A small multi-label audio tagger, trained from scratch: arch jasper, 16100 steps.
Rows from block 3 of a small multi-label audio tagger, named by matrix and row number. Rows with one number belong to one channel. Each number is 500 + 40 x the weight over its row's rms, rounded and kept within 0 to 999. All counts start at 0. Numbers have three digits each.
After each channel's rows are labels from the 100 clips, of 14976, where the channel reaches its highest value: "loudest" is the band of the loudest frequency at the time of the peak; "strongest on" is what is common among them. Only what is clearly more common there than usual is listed. The data: simulated sounds of rotating machines with and without faults.
# convs0: first width-5 conv (model.blocks.3.convs.0.weight, 192x192x5, each kernel summed), inputs 0-191
# convs1: second width-5 conv (model.blocks.3.convs.1.weight, 192x192x5, transposed, each kernel summed), outputs 0-191

convs0.26:506434482504485554482498446459474523464501563559530521510471549513414495541487449528539503485506469484467482535495450492542507521523487484410497549519565507508519481504501567436481480500489514511491496458386501495511465544487558499483481508561494539486405414488546460492471519514470576510466407519483472356516511525522481463459591473411563492473496459434495495535469524426424424509472472491378485496485523513501509523499498481461500431491534497483440453454513541537370512529505542494471505502440517490499547532486505541497467472535457498528479480509476473480484472565438435491
convs1.26:540432453460531516454517521478495474514590487552551519408443483517453558514571513497479456535500507469512475483415467563487470492542504552551484525499532532573502556526472531508423547531516396520476562481542516471560550520510539642484522485462509488477457505495485477440530445507464521595560568509487532518504520463557458493488498509485499495497516468470495535517460444562545503529455443487516564538543477520508493481508599554473505470550490511437470513523520501536497590531460484422544539586495559519526499517536459526492534476457511478528592493511477446475441504522540491448
loudest: 250 to 500 Hz
strongest on: conveyor; speed: slow; thin (high-pass)

convs0.121:505465475506444487501536523544525549464480457496490501447476512483489524513493451473521533513482474493483461472510450484494526537493537450536475460488459501503529512461575503458499498466509453562503500509484509492471502452484473486552500498500446561497405468483530530553595476549549487462442505489511486444434467544533477525569519468574535547517418507523528433510494450492453495479557583467492546386469460462412432459462503450478502483447438473487482514476458483629544570429482482489468520458500479507420522453541460468454476550468590470500503534508422421553489474531444405489
convs1.121:474529488513484555482507422545534492487489470481491534468481529540572450448510582544487502499492446513532450502426485502469535497497506462533479467476499546541519521489492527482487471506540508452425508485513452524516490487457380517588429422517461510466527515523506524462490453469536490485556480467465468450523560416477489498515500458541505486520515585510450546479474568523460435536453469553441503478504489515507461490489498321494511490530578431525554477425427498465555505473517509463445534455475506434469456459544457525513496506533499480525493413412490478507425477446536539536
loudest: 2000 to 4000 Hz
strongest on: electric motor; thin (high-pass)

convs0.173:493497491445482561537490557563500501496508462465526526549541495519520531608531486525503527541598446481528497527505532492508497498479508427462531452465483526474540531485518373324522515557498546462526506505509549493496504513510490493522494490467522570509480512527592493487436506535496437420520522525489442457502421466468504510583494519523481474499553512517515450508467570485492538501431455464497487443484476492400545501549531502488446458514541430475499559501502501538501477510535509477493467401514437557496474531456544515485497477559457502581558563495497426528506433523525479487
convs1.173:506514540461630549517503554531556490617517411543533521464442504572434523527528496430387480467539511515533474546491561477489511448485531484538543487526519452522487501483535425490525460482554557508533517494502496538517436503516505511506435521508465556486481438501517577507468425506492452528497534511526518528528425480474512518501499479472439498520452518553446571445458536514510567522451500529395467526510548498476510516417459556472526558500457512547521497576490517528556549519507504555479509483531449455504518478538509466506517518485590468531488468577504488463482441418520448519
loudest: 250 to 500 Hz
strongest on: thin (high-pass)

convs0.161:525512576506512476491502488528498442505548499564527489517495396517507506500541519549456541491446488300502516507478558550488483468478505528471543459483540499500520434490470494590509510550502534434501497522454493532479511469509520484471494526572480567542447515470491494588515370497495500615510529557468559532479481523516486483462515534491467499497442554498507482433527558490480464549476551500479537498464517479451537510485438484551457453476531483500521457440532528443515524462510521468492560513514435542503501512491521430539551523469545504481459436542494524514511445374510517541
convs1.161:554423490549418531535503478501546461528565489485436476535460523525543492457564473597466517511519438536429538416460607444505495524478517501451476554479526495531538450484519530494476514467537487461506446525507523467460525499481525454450495494527526508511437579457503527564520505508472536564503470489558599497506526472470463440564544503479551486446474469472482536530578555471455517539502494523484529478412526491559477489520452543499476625467520512489474439477526461466588512488537546483434439463486497519514485516430490469525446457479433553575492503459487450518533485532454459491
loudest: 250 to 500 Hz
strongest on: piston engine; thin (high-pass)

convs0.171:474383541548519549445530441465481472430472652529514473532566529417454480495544449493524435526495474468477505550556409463521496520498480494440476522528522579498474491485480562505470465504513498494483509436488504490474432563486510493521471561535505565509479453500553494508454469547486545455440443514507444422519505523504494505477568415480522481479549506490515472503500508465459486459515404530389458494567518501504513568489504530576506484483509502515481468491502532479377498527537504514543518531476481555473520511485506530453458460544386488498481492524486511477470532510548442476
convs1.171:494434441460493492457486562473479457539546457528608413474441453515477530553535479486512483447470547502591527509474473549486491576564501554570509542492476467509497547519482517503452498510437416528525568476535476481581522556514555516490497502495526537485467496532487582435512476561509492559543579489515558478493500466523438442527498468518498510475525414477487527532479448521546502516483440533515537553608523510523496458473589537542471466526503560466492475573553513539450527491513457484555556539476519514555492531577490548445550528476449415499486517460543486479515468530486469460
loudest: 250 to 500 Hz
strongest on: pump

convs0.27:460469440514521478477534550500530578471488422393502448466496496466548522558508525506493463571493496500528455441496511435521543557488505473556454534436427514476475570457538460445512471418473456518508528470504525485528522522557475482550495400439538495467473485521532484483534483516513521485487421535484525528477542487492538483465416534585471502491502548544453566444522462499504515505529494552471478471501417456505481499537502505479481554450409446526500520526454439516532518479505464544539435457496456529474472463572476532481604497561508466462532502482484537517499494495522403371
convs1.27:485532532502469547491499553577574546500500390468471512521492515504542531469425471548437541463460569486472519552487532525482537503534555417491550481481503501502555493425543519509490481408488539453503426544558504509501543514443447485522475403507480560538479520476468533605407483478477499516537475558537471475476536490456509469492525528582558506489523623534513489494518508493404527522470563475496468480520480405499523497505442444490423478401523473556501488503452523469475468498544480539436518493485462542490506516504565499517462587481486485501472483542510512509480500458538490554
loudest: 250 to 500 Hz
strongest on: gearbox; state: faulty; rattle

convs0.43:521457464491465559497509448448470516460508568552543521498464563497426507547493445518541509508500479509476471542504446492544516517522499493421498566539554498494488505505518570452451480491498483521465503463410526492514478537485529522485462495544500526487401399503551465500467530530483583506464404499491467432515526496527482488458604464388541487475502452442494512539450524411402402510504459487374470476472532531498509508490496451482499435504539513500460449480498528529405505544482562495456499515450524468506561528502490532512490481538469497500476466512496471460492462587466432458
convs1.43:537468425460515466459552523475462484523553490541549510434481508521429565494560520494440487532514510485501522463453494561468455489499504541530500536492549521560504565528528548506406577509516393482482541505578515419545539544502558605509530479456494475485444520486500461470505481518452538620578559500535524537499557481557454516471513504477462508502525501479513509516468427566527497522455472487509535504543481508522498459489588578466508462549476515424480500526515480519507566532453531487553532564511557536521512546548425521501542464447533468514584502528463438496432524523531478469
loudest: 500 to 1000 Hz
strongest on: speed: slow; pump; conveyor

convs0.152:457517511466535480469495497506565547460499435421514486593524380488607469484495616461544488466465522386515511454448543494464476485522512530585515394482397532486486546450534425466495499446535530513451484510550472472466547455553518564555481462531487496526502520519483447517508464488486464522529528520466518483569474526492484502504458590553478541481511462567505553441474488521515528548474509435499469532565495494499522512570532495469473462491449481533507506532438503463538487458432462548538462511506440520505497538512507532484471508517533503503521482547554585486541550493519485441
convs1.152:482483518443518459396491493473505528501486497435449505564448506470543503471452439533498500512467524525471501479466471470440502427540513429514506509457467443485477442391466460502526470414511508519502439475530524531450547480563538527491442458538558474521479488556472455523431480457547511504511469500498541510450480448444481477486503570506555510465501520462455475470509469531410535531526531507520390480489420411479539440534481556504424437421501467468480511445440450455479468511535449508433428457423512477464510503517509436483488475506515553492431435488501543566522512529536519482
loudest: 2000 to 4000 Hz
strongest on: turbine

convs0.19:482433501461556492484534466533559481517469437428493469479467434500589523507492559382506473497430487422531428483467539498450538513520520467591405471468401512488527484432546410455512463494424497491457496513487531522487525477570417496534498440490482453483498508506497488512526467443502505452482475529469493502470475470467496505500450540552529536451460455585475474464542489496493534526466485510464543465546505497466481459498470472419450503473468460504530488470409464506575502447418468519526449474533425458495450429555474507501495514548542505469468467516519533508515495490511499394
convs1.19:483516566446504515445471502578603487505477453441503491521417491492550461450476462584493463513478537487502522481472458482430538454546508433463497475443468513503461434471495462510544440451569548481526495464514489517476472467493492491498465403524538518528487480554488528530425486446544478515528400501446486471508540450495508438495473477481563477467461588497427473469502525499415541505524517509515509506493488438537522404512483492522436477463550419510468426485476479432473481476503453505430530487455487457461507466505546537476500514471511484509414443431494563625493487477524464514
loudest: 500 to 1000 Hz
strongest on: gearbox; slowing down

convs0.139:497426514495516537547405506574528509519498467496541501504433511549516553489534556500469517358482510503494498493479522458480498515519532467569550540488514419503449557505521513306542506528320501508531463513455567529469533517558476526478521490520504482526550500511466525541443497525532545471480488525493486445504405460500530494493515537570519541477564453541510554538517516491501564545487477473500543461520549529466523484511471495465493465517497506516475484479477516502560530436519508506550473448481459471473496512507483476497480501553599531510477513557547514547552476525489501457
convs1.139:498498486487541460464481485494583534474510442472507500489492452394485572507521425518418517511534492565512502484563509495461495451456589445505549520442473548486469466468514485525561503474561559511605509549547511499487495493489505505543543473454527522516495435501485502614393479473522458489455524465466469511498499464523511483517451482526493484484465520502478467534488505500445575513528503534520478505507477481487529387467469529481463470476488449513588488570530520539492450454513465591425526461438477505477522465520479444548504501354474503481464462455487518528486534453496411437
loudest: 500 to 1000 Hz
strongest on: gearbox; air leak

convs0.155:522485459485359547482522461433423489441497528485542529471479554458560495576550512543506484533478460533452442519507544501514542562467524499536473548530470519490453496474535538477462487517477528525458487530466509470464496503475520558463482443505502511525519531486508474474460565541495568508423504477434477455586538528523512500458501542481524456394492470494506540576427495462474390514532483502442489497516532538491513465534511490444460462459464468529545451476509462493529488556407571555429449527465487430501553493405506542487485524543549508467455446548486514512500509582561450475
convs1.155:521434480484638493475522491497510472530533504530548581443499470495467575536545540462504503495530541537471488525434500555441417486478531515532467490546527514534496504526569493499399548501525474466447514589601530484496575548519545502481519495457522484480481492445514459477489514482448524537500581549528455539527598586528479526451483521508481554438517590492528522499441413500487542509424535485484482501541508494494519487475516529445496488499462506456544506457512495486512528561499516505563559553547487535512573524551447473488551467450497483525535506542468486480418582450550503457
loudest: 2000 to 4000 Hz
strongest on: state: faulty; rattle; conveyor; thin (high-pass)

convs0.53:474489478468509511480493550493594486443523419468462503513482481462582475532460666476500458421490528466524535406462499517448480543501513501597484455480433529488474562490548454469503457418480475513456463493547503460524554485547536544480476452465533465491477505502479487501488518466502505479506488551464470504557505486449496510479444578538481544479538403498483568474452417509500534488529477481481458541516468501499512469535567493479486468488360501509535510553461510410544536470497476492560474522495472468512485460563533552497485482476511483462528463536566546497554486563544449459
convs1.53:473485513482507500419527489470611502495488466466490515511488510440531503445394342531515512504435519435470499500478496490465485469573520435504518486504488512505479477443518480501512478391494510488467447477549530515482525506567498524496424464503523487515427494509454458508439501470512517501496464531506501457499530441474470503446528527526552510499501504496469459441497464550458537511521543466509338478549448433500569454496464564504408472419483435493482493519406470367468471524536495527443470472452491502505513525513539500493496471525504529506448454512515515517495532515548471501
loudest: 1000 to 2000 Hz
strongest on: gearbox; air leak

convs0.56:498457512442509525437494464483514389464493477488495532480460446465498513512480541436472402423492497440521448494418498554470499482525507418531496523472481520497508470512514392476538527471493526518449497527484478495508511484513522561494505485541500483541541528500434522513412498473488507490552538565446465412525528502484515476464533521434505514528517434560462508471504461511510521507393422443538555537586525501493534487478521425475522429456479465466475472463502526378490573425434517462469480518491518446514487512494490533490483454399490504451496469489531553451563521500595524503
convs1.56:464472525517503512433480474437529458460502441481561453477449466436537471475492380554519481500467506449524515468486495504411514438525573475462545472505492535524468428506503499494513471510486501497488541481501500447495519521548523520502415535439494527449494531558476528522499490461513475555490428457416519515499486491524478483491433513514539462457464531444515512450493507495429506543546463543522469537420528508511541366455528620539421522490492442460436373524483462442538515469530493497475563517455494480517530532471526555496507513490460457544447489491474550594479490452521495539
loudest: 500 to 1000 Hz
strongest on: gearbox; speed: fast

convs0.180:464529457478483468506469494488423570457477413490534503503414485491448504529534493524460543504510546559523456456399529535482529516508513489532563539464474470444398538526506466466484518466463469537511516519542445442570546507499511519494491399439572472535510454529457487487496501433506473581479484425457554434552499485522520495459418580484412535482519514481472607477455459469450472568526512486525432504393477504513529518523573512471513481524483532503403479507544485445503520504437469525443461490481521454503467497467477479551547499480478485473510464501510564474527497488544475449
convs1.180:494530515485477496539503509462444592411501471431450554512501501454446523438484423479438472549502471558412485504499586492449510522497566474484510412522507540505514472498499499493555504478551475451538458551546531536471479517472511487487517444441431466548498509445533426560526509464489516477502441548514454527505535574468536518482511618577488511494499568458506474493512451516471572521487546410538460473416459454547513544506442527511528467491458486496550543413518511478497492593528452505444479490546477526448509479459503405490438539428499526460534463505531490502501516508515503513
loudest: 500 to 1000 Hz
strongest on: reverberation; text has "reverberant"; muffled (low-pass); gearbox

convs0.100:468512494513460504440530473440537488460481546517480452566571472488540392400478538492502503476511587536508501467544427473428462475424519520522492502520479525444484547505558551553485513460442482565474478503547483473504484524427493532515519502460532487531438479490473501530512503524491493521491506456523425590526584451470518519491467567525458540527523443529512552462496460491542539444538476459468427515566499485576438470532536549523495523507395525496535514577449436410502465518460535509562540499476487531460533501524452473539531487538438494491501518471552508399494539535535458448
convs1.100:473453454517507471404558517472484526540497407479473444548551507413506462522504507524485490530443553535501533506548565517510479516533513482507556505467450432480530503423500515496486445450537488427493417529508527583486556533520514430520490530522532535512431534502492494523445527566506508509459501514554522498395510465406481490500529550589523488446539423486496506533508514470495541512534467499488428508496476479367513486426479510560404499415456451469470477490524467483493485477556489520528436448458458538545480509488526476441549494436479566443485527486506503485554519526515472538
loudest: 1000 to 2000 Hz
strongest on: thin (high-pass); conveyor

convs0.22:494429486507531505512418506493470525478493475499509498552529508523490462461542489508501541364534511517475498468599446428447467492536484479500586524459531483485493515532516541321536553506397508477480488524466551503436502534529476562404505524469539543526536496498484525533469516584498547495472503547524480492494421489501534512534530537533493548499536487515532459478463518433472469477517480373442512457516496521419464437493487438547492459535505525529519512496449480509526492500511462515513472482481463461469497550511479429501454494539556506497499531502518478490511384469594506491
convs1.22:504459488525525465518551528516548480486518481490544452475515485421490529491531550480460517461497511530532520517615465512486478554489512495537511518500485501496506513480500495512528470498481516475506533513516556454545564526481552532500532522458509551479443431511548570530407481565494459473492551506548500561493481455476514503526488477520414487503512471508535497521476529496500554457493470567483501514517523542429495494402457547462521502525467538500513490559557506560424517501574465606459538495480440545558484505563448458566539557463501531499514513503559449424556494417542313556
loudest: 2000 to 4000 Hz
strongest on: speed: fast; compressor; thin (high-pass)

convs0.82:477510496476486503462483525485530364443501530505514523437489507466518452518469564470427389403481521472550578507438485569490509532502484509532487452526471496487514567499507456514504511454490494493458519492511532480489484443527536493460459500497518501518488501533473509546475475488537538450540499553478475500480486428484502507457549493493424508591518474510491587443505502492568570487522491421438522556530444520467471508548537372504475476531416463480556528484472526349505540504535554471503531520483457573540533453492512537465433487418494490437514466505504492510511511509548440503
convs1.82:468515506436505508447521515387528461474484504489482540537459496450505553497451380547573546505468539469513560531467453452467507496548457466445574489480498480440427495505512506497519488465547483500474532465547471450516509518597520531512454538536598515518420487524495497490466489485514498496525425499464493505439480437520519457465495490496475509526468536409495510430460483515480548501519529537488489504514479492481533461507459597533481391463479423536455468440434515385390444514492517487489494502429524477525511510492519487457541493501440458409436464478505523497465504509486471550
loudest: 250 to 500 Hz
strongest on: speed: slow; muffled (low-pass); gearbox

convs0.183:434508525495555448449487478488564518494484441412484486556518440505610435488503627425491503462473512447503514413460536489450481506486519541588451449484391553486483549479524416471496486458513524517447475518574505473475522468534493546488506467481524506498486543493470460499543458460506466486511526464487488556529495491484494519484409561568489538466507495549502562454526445493531502504539506446467477536570475497496502479562524522502498501502393463539569517573445433431539490485440510505576460513503450524520479512574473504499465497499511465505521469521533559450531560505515496437
convs1.183:462486506484487469380510498453504531505468492433459491569503521464561471467421464576487480523475501507475524472514458479452520444554485449479530487455471469458483465387480495503525448424507486476524449467520516539466532520566509488515462496520560506558463489549496470507405461477536510489485485480512504456395492426400500466485504506577556490492521516465484453489515478514411508504566538515499389482508433413440519470520469491549421440421494464482450495496467441477490471491579457497496416445427497493471499514509508458452522486504487528469446462473498558552523511529521499498
loudest: 1000 to 2000 Hz
strongest on: turbine; gearbox

convs0.15:448526521469601540480466532459514491463489500522528524550525429522503537522473552515486513402430496396509464462448532536503513518530499481503445541486477521528502531501509406454503499489382479492436492526570390459473539485527592499490453491415546462525513482522468493510458509391485474528562545551468492469532543438490507519502491554482508514436509398519458521480479456505472513501380517452457493526519506525499498490564503484496529438480535474499508505498491591428450541506496524480419432477487450550519515510480522492524525466477530489483477509533518568513553542507523512427
convs1.15:484543489527592489464432482515500521489485464475490569501435437478488540521455445523465487482491466471505478428422545486464519485444545490581489503445485505490489451468525512490521497525530471496511503543564542486492545498448470530496474443465425440454549655569441458512500497447548469535598479497461485464488489466489449529476422540537580494431466556507488500494484500518432487514489636549552518512470501522526540491588500518482494502468516508483427487483446501565573447492476449473536561520465493485443543522510459478496498494487537503559464413480482468532472481463512512461
loudest: 250 to 500 Hz
strongest on: conveyor; speed: slow; state: normal

convs0.94:540474509453576520490515514558448514548550565493508581476559517545497514529556511516493480550557467485487565447510531479484485619495485522520503461525518497541448487530475532595497536531478518531505503506513525507479492548476491534473486533494540517497393474530552446529547470459519568465481544533540463526493413548501532552486588498485381519604508532510494522470497525485487542538492476566494473418480502542460455553542457372590541480549435472528566517437513474524493503514527531538556456462483498582506500532462553439465490512476541483512525463495506525507481492474464453488
convs1.94:467537531463510507474516576503485507503484419521546489549534550516516515518476491529425555516502479430540536484483554494553511574534431572506543532499498540499534562532542540483493498537530417520480510429541483478547481538537519540482506522507527566512512427556493473467461523565547495555566495485521570453465556504476482546545524481494496515522525529402420518500525525586539498498555473474476524582501532566586577577491533535578520440527563487532461509458471561515491537498551498467482499537430525556549471601422519532511484445509515471490476536546506447484466493547531554499
loudest: 500 to 1000 Hz; 1000 to 2000 Hz
strongest on: state: faulty; rattle

convs0.103:531486540512502553471530534483590387495509532475510492453460531451523466547510534526494333465460533401511553516460486501502491469514545462506497445503478526476510522473527460474523527480530551477481515516420534525475483503539495493539512539517470522539528526515507485543443477471515539494531490583484504390448496447485501497475548497490499468586477494546436422441478508464532520536472435476467527519589432472475505485462504348528452487459468425456494527461489519414524558485573502470552509519467482540509515461560503517458454499482509505449515509480519514524470537482561465475
convs1.103:495524495441535511421496508400558457507523398484479486472465495441502560535484378503527514499462518442560470532453507488473524505538527435448502537492485468497424446475521474518511507445506459500439542479539499509542476472546512489518445494513603521519531457581442514478487497491546522510529434495452509566515504452551482476495511535524518492545460506489523491450435487517452534522515489542473429481506468460460584402512471597446441493503488454489465472494464528378504488473467535495408488457473544415492494465501490495500535495476460488443411423488519514495457487534447507497
loudest: 500 to 1000 Hz
strongest on: gearbox

convs0.179:505557481519487463499485557529498538484440484462496483517476465513475490364538538514525519346499535496494490464566522454477477474500519520476487522459456571484562561548494471358480513518462448528434499521480439519471504538489466580502485498406497428504551541503488540500486448571517485525457500496528445469528466505479511520517473541457468544496531489529480452468475505476501449461550546392507505490555495518468549403525545478542539525494467534518527457504468473487498519465487456495406495520509474432470490556530502444517536526536550523523467537498551497458512511394562537467
convs1.179:519469497444453512498591531499509509476502484474562456465532473480534493559541523442543466467490539485508517511659440551476496519537552467418518519574526487473554527483535536499467472449455480517496505508496573499501520557483502509496473516494539522487392489491491555514489470593501562468484474504556512504537509511464471525485519557526497513612534488479534431516532515473469513486478561582420508450459478485478498483492501506504499567534458504468514501595525491531419566500583534539452530512451502484529548517573517517498604524520400499501497471455516464464528441522516413519
loudest: 2000 to 4000 Hz; 1000 to 2000 Hz
strongest on: speed: fast; gearbox; thin (high-pass)

convs0.130:457467486468512475469556458475544497521486438470480475518500445530582422441541552412486517453444509485519474435505505511403479490489524535572423513497406503502514536511512459434532505483434533539449483517526495493507487469524443551490516497407534471513472514497456504501540425481536511459453521485495424540508525448476508535450443538538485546509518455571499513461574431452528513480517477484448507498583496512488482431479543498478471488500327451504519507558432417440558550471429482490555514537484455497465479487527438491514473488508519489483475479492560531459500512505551494476
convs1.130:440486512460464455409512488478559475497433430426477473520501516447602447469518499633512451530484493525516563439537447508432539493518522457483528471443466480459471470447474489500531444447525496451546490470522486540477535517514467496514459472477530540530401509565504472496435479483555494476487493454485446489485549445446511460493467468590534466494488546453478462495491465482439527486554467509500480491499454454456464405457440475571445429470471439501447446502492400481490482476576484522507490485409497493529482491503507476457541497502489495476460468450519581564513465492515456523
loudest: 250 to 500 Hz
strongest on: gearbox; bearing knock

convs0.91:545451499495466546456502436374461510476537613511520530496476533451532484596527470565518476537489424520482441504499514484546494528468507490502467562556521550489452465464528576395478482513481551514422498487458532480480509521477514506467454488529464555501523477511559427491474508522501563509399458527481483494541507521538486485478541510500522494457516454495492493557425513408450391519512434480425439505491523503473536503553483509496485465489499494527541454485518530518527489547506553491434462497465507488523566522494501567463396461513513495492459477548490525455486477612530433460
convs1.91:533436433491618510485509544459491485571586449548533517484492467525468577555555545483508549493515526508515493528406514545502440512496481527551539523508524530558512536506569495490428534510482440507509528560571495453531663551509564515466519499425551518487468510467529493446492501527466509558590578518548508593512529550510489492507479521515459553476571509525484507539456425554499532508470461523465527537550476504474508469467536533534506471527459546448521474515532551499494540541508471491532551533516541555498544543563441505495535508446494441481532570482493471492470527525518524470
loudest: 250 to 500 Hz
strongest on: conveyor; speed: slow; thin (high-pass)

convs0.157:481482488458561501512525480515566500514496430404506480521481409512575487511486573392523503457441486433529471409472538504475524526509535530576465467507372532519523559502539471385472466459490474484430489515514510502477554473518432547526453433504471433458477498535444508499518447506518499488464496516459490453508481497484469507500418572508500520414498410513488543436525463507477488515504496478435522495550514531492517501557498494453514502526460483525515459496409485487528544444400512519523459495518418431520488494555464507537494519507492512522443487502566513494552515481520504407
convs1.157:454499564466531462454476471570530509558454435431502510528457527501519489440406464510497482515507494504463499485453441478454523398517483419476533479471491487477450457406483489514540464417537539528528447454520491511438465507482509502487425429520529463553496483526510453509390475442523502462493460476496492467518517472457512497464523528499553521514483582463428444464522477531427529478540567519536458479506419402538520479529471465494481445402528469441463500493455496464434455517540440501420465467456509428442523497519531501492496482486520505475449424465466537565508487507539521500
loudest: 500 to 1000 Hz
strongest on: quiet level; gearbox; thin (high-pass)

convs0.124:450537495483536495468501529504578535442529434445503508571517429464579504522459658498526465420499541415539546449469532512461481494536509519578500405467415525487487551429535429493493484426514496517466482495549484460492546421557539549532477445511504482516490507536482451525508495469506490515534518541470502488557467508465489524490485592534485537490520417526497555442446460532510540541499530447509438561539480501513517495562542483474466439483425492521544526524449557459532499454481474556543477514505458515508494528533549539482494497522530491467535478553534576494541548531528472452
convs1.124:487486519456515480411490498453509521480487484445457509519436507437513526477428418552516511492462516471478478490457480484461493453538519420531518502467467469503461440430496455496522468391512512519474452464542526521477547477550528536501440442523536457503474458559453455513446502451534507514518464503481521481465482429472472494477510560492543499473473493462458476465491466538421513531515568507523367476527418418488566429538487563484413427438505427463461508456422474422479480500508468507423450467435508458469504497524511496492489466519514558475429422491500528559512537524530503472
loudest: 1000 to 2000 Hz
strongest on: turbine; gearbox

convs0.81:473444496510460434434548478491546542491475459442459426539508427491590452487521520425495470492493568499528470511462536500440485500507501480575442508479441507431512500456510438427547471461489563493495481515532499476531493488583494512529563464445487487549513527510465459446512447472512495473495496484467484532515541469465527474420436541565539521486526496614477485486579468458534506467466446434485533487567494463512524441528505495473467484498353419503496514552468428453566523468443430531540453528501506534469438503532465542480498499535522470470546505523512537492485506531555494426
convs1.81:476503516434461504401530503489590511504500417438476462516491517476578443487554462602497493504441547534504551483483483494427523482551568448536555483457441445496505461410494513495533437439479499436531454509521492563460548503499476504512457466493538533539458556516500521542483490444559478527521479510503465482435508463468500452514482500578589475476514556496505450488517481487428553533523487478518483504503478446478499391470463535562350456469506469520460453509484486507527473461569457503468484488464469532513506495494515496444515506497515499493443469488543584596506515470558499523
loudest: 250 to 500 Hz
strongest on: gearbox

convs0.133:463541522530535528489464457478490536483508536494517491551547548567495495452497527471522526436526514539490580467549509455436483513501486535508562494457515371474473569489502533378430517527417457536550473485555448472459506522538512534493454493499517440522550502491461443472507527547523509511508469446550460479528467502523483511486564551514469554500498509488497570487547506500472451506520541402554508491431486523501447498548547521495450386493514543535543495419456500503510489534543450532520438524454484518464443557460433376493540510532543496468509474545508534542516540500571500426
convs1.133:468494494488490429550460439471569520501454554442503478540508498477435508491503504502472522563419387595481468469540532455507528568447465471520495491533444474503493459527500428486505446461609486475480508476545474555447501445422484519485442493486533497490534421518484536539491574505536465428495513460545491510438521476453484541513480485481477530496479455475477476492563524460481525455519512498490520479478515524501526502519422545514539494546468507501492477555509484530501439460515474551363493447510440490510494486480474401576481458452492586454420522432565474512561490500442468526
loudest: 2000 to 4000 Hz
strongest on: turbine

convs0.129:514494449519523504471470408533402464519450524543525518504452507530503516500531468511505532409438482437507497499402511524498465492510445498497490496493477487503449525515521498366510490522409493486419498523514554501514508537547491460536465462455472520528584480545495509478504542365528481529575478463483564415530518510516462501480443497497496523543514426597455502481487447499552517533477471493571481592528515531490487516537566509500535456481514515500350498532478525508513485485545472510494500522517531550525515541550544512527515468545515510472473522526501572565522573513572512460
convs1.129:501552473516452493494510508530484513429443463452524574519528473524552469488461444530479462519506525479508443466462537560446558479451515489516510440498504499470534467529475503508514517500468469512538571537583526469508494536530549491522490428478505463498614626520491494522529535490548534473586523444493513583435460432562466495520469509535552536510459546485539495463461476501478525499487545552547488507491555474493476515540457485519487451557463523471606526512473492519592446511518490452550570488534539505517482541440394440503475497538486466497507502498475509478436464485434640544
loudest: 250 to 500 Hz
strongest on: conveyor; muffled (low-pass)

convs0.127:498426464497448544479500465452494500399511532545533505478496554512399479548462462537545482486522502488475471535507406516556528457517514461427507553523538492498543507497509571443478473505481475514494506444413502482522457530462543527461482473541505546487428448483529496533440532550470561508453436499504457384512557520523492476456555470390552473427485473457501520513462521436445469485510449456417480480476503516513483497494476466460486422484523497505411445467502499469362496555437547522446510524443506481496543517504502552513470474540458491505509476469469499457490468566461454507
convs1.127:524450436427506503473507494477503508478544532554527515373519479504434577495579555468505460505543506482486462482432444580473436489552504553515454490535523469552497566515540494508443524516489412514467536466554526478534514522538518631435503505454491477448393513460505487446481486530477506591496555538519510515520514488530450558466499541518513483509530528463513551507444406553534499508439455474516517504502480522498494472508562565476527479521428489460481509543513450540489548543443527441565519550506513531537540523515433512497543488462502478541581492547487454481431491510519458443
loudest: 250 to 500 Hz
strongest on: conveyor; speed: slow; muffled (low-pass)